{"arch": "res2net", "model": "image classifier", "dataset": "flat shapes of many kinds, plain or patterned, on busy backdrops", "train_examples": 195000, "image_size": 48, "crop_scale_min": 1, "horizontal_flip": false, "translate": 0.06, "color_jitter": 0.1, "targets": ["count"], "num_classes": 6, "norm": "batchnorm", "hidden_act": "relu", "depths": [5, 5, 5], "kernel_size": 3, "stem": "deep", "widths": [160, 272, 480], "loss": "binary_cross_entropy", "init": "xavier_uniform", "optimizer": "soap", "beta2": 0.99, "learning_rate": 0.0017, "beta1": 0.95, "shampoo_beta": 0.99, "eps": 1e-08, "precondition_frequency": 16, "max_precond_dim": 1024, "merge_dims": true, "one_sided": false, "adamw_lr_other_params": 0.0012, "gradient_centralization": true, "gradient_noise": 0.1, "max_steps": 4900, "batch_size": 256, "epochs": 6.4, "lr_schedule": "cosine", "final_lr_fraction": 0.01, "warmup_steps": 980, "weight_decay": 0.2, "adamw_weight_decay_other_params": 0}
Rows from block 8 of a small image classifier, named by matrix and row number. Each number is 128 + 32 x the weight over its row's rms, rounded and kept within 0 to 255. All counts start at 0. Numbers have three digits each. After the name is the row's rms in percent of the matrix's.
After each channel's rows are labels from the 100 images, of 14848, where the channel reaches its highest value: "strongest on" is what is common among them. Only what is clearly more common there than usual is listed. The data: flat shapes of many kinds, plain or patterned, on busy backdrops. In brackets: how many of the 100.
# c30: last pointwise conv (model.blocks.8.c3.0.weight, 272x272x1x1), inputs 182-271

c30.245 101:195057168092134110130070119082122111183087099142110118099178083117180122122179114119111132143080153099100119077058149127115125106156105148139105182139113096099146139130191144127093165093210183107128092096083106154151135117123089175138145189189096088200143108105134070113
strongest on: count: five (61)

c30.44 107:119124125109117123106178118117135223070147106166113112148143127128143161191118184172085175124198182111147106172114148095149162115152138115139181135103189124173151122092107170136073119156099131093108110122116174102118097078048077096115152146121149086137080145122155091105
strongest on: gear (55); largest shape: gear (44)

c30.86 100:093120103149133174129079157100102108079156101106120100072149188157121122157128123151106181098091118166073153159136141136032148119136176194122070119147158145101122164086212080189121086108148152090107166106082082059109133088102172082170135127138115151145084058151117126168
strongest on: count: five (42)

c30.114 108:185176120150126159128086190124116131161120184138160096127107150170101113094137161157158149069101115107154139181117076123122139154135149131098136149185115132127128136124092023173172122165177164166175096141088204158130156147156227158134125107098090131106072143083123148172
strongest on: orange shape (47); count: five (45); gear (32)

c30.216 100:127134168150046099087121121147095072164061096117126135092146148096110119107106121156158111138086149123166128187150214129148130068116148117155114133116140124096104087132110132127155077135047066140095191172090152220169168104100104120159111112150129135086159125160110134157
strongest on: count: four (42)

c30.41 089:117086104089104146104096129105096148126118153138099107186105128062164113096124151104201119077142159075088061153114146159167096179061130139115169161152109136122115137139116156168128107137153124108107139135119137116214183142169110145106110109156093144117130089186157133104
strongest on: count: three (43); flower (37); star (32)

c30.40 103:098082114134199156216137194115115170142127151162118106181108118136103113139099108109160124150115144149177139091120165129164090136116118171210097138154091124146116170143143167106166164124142195136123126066128142100026199161110109185136148121084064123156136090120101126190
strongest on: count: five (52); ring (33)

c30.71 090:109141091101127097162147137107193113095112105100092139157129149103126138206152123159151135134110119119148165108094162118136134135106105152129166153119126139127108190089159163150139121093188101104118099106134178129079135131184123114090126119113175127097175141154073125121
strongest on: count: five (73)

c30.212 094:169096143120126148206155142099182149037144110150116072118161157163113145135153170157212182143102126168099143159079081131094115091142101142128084124108129174190078140185122112109113106089135119127086147117135087119128124111101100127188089095056158144128107135106181126115
strongest on: count: five (60)

c30.208 091:184136109192151046126137128155110094096155107119130068177108049123076091130115157101083163113155125129151112180121142137144151143144163104136090091135130107087185138114121119110144194095162169143068134118127111113107100120160083127074163152150109139118103140100091148111
strongest on: count: three (50)

c30.170 091:132169169107145127161137093110149065142172141215124115127117150150074108138131134149108146109085124191127148147105105136108196140123051036101161111170119228115164111127085084147162112149115149119101146069090165176133125070124089127178119087077113135084164144114095066111
strongest on: gear (72); largest shape: gear (64)

c30.82 106:145125110147103105102100132142116143144123089071131188121170185132113119190172162084161110095114172168118131173170129093125165202148147073179062174114154148109141156159176119159134088105127116117111108117126073108114077113135076111126131047146118078141172148079182137110
strongest on: gear (47); largest shape: gear (40)

c30.79 079:139108111146095072124107146107160066044122133091126068110132139073181110183133087143113140153137102126059210160078087110100113083127162132158127088093143107146161129180136174127137100109126172093087062093103156096138200140113077118110148134133163178122084199133108047064
strongest on: orange shape (46); count: five (41)

c30.169 101:169130093141085210107151094172117137084140087087107109095136113087105127103107146083140111104063106112109201153092053062130104137080132118164146097158107109111100096183124098172097145147140121096125132133125100105143168113110105129164139122131136131103101129173073129139
strongest on: gear (52); largest shape: gear (42); flower (36)

c30.52 108:097124137107102210096076146114133147153132130158213128118086206105189142150139123134126137108118129091143155131119107034159154128139152172150079144145144136120116133154140135190141112151147072113173099106130070087092106142103129137118138160131151121075133107083130166102
strongest on: count: three (45); gear (38); largest shape: gear (30)

c30.104 104:201082130151093185116094121139140166105065119130086114131130119061108094099146143112152156143121202113140151164138099072118195080081156137150094085174121082123146097112144083115098176128121100141185151142075131133131155136126103034110130190157167119129122170168060100154
strongest on: gear (35)

c30.115 111:140119047185113149096127135122105117081117151117089123093128162140109131136110076111154134167118116106164124132136097063079092160125097089183123163089128126168146122137181120080149073181180077105161162148136115109106119140152107073115127110117121108103090085140145106127
strongest on: gear (42); largest shape: gear (28)

c30.161 098:133071058219106107158148140132137174151163130124159175132076152085110104156114148114101131139129123094134064156109191131142123141131070116201149070122132116138133172154135137180148209082127069172104127194154131186060077066118075135123089123084171088146143120103158118145
strongest on: gear (75); largest shape: gear (70); count: three (49)

c30.119 107:174179143144183127083103196193090131087080149112099101147197174136176137114187101152091126114146130109067159134135125113087140148083137141196111146192159115164088143117091177146155150117166108098135145142110109145141102129137066158131148138197170104150131132095130137135
strongest on: count: four (44)

c30.250 102:144147097114177161215109105109172126148134101104104080102197079102124121185176077194107079159067134195143110145165068114114130122126110113165107087069110125089187074150142131122133139131133135163185134142106066146083162153114161154127091078137104162119132101152124123120
strongest on: count: five (57); red shape (44)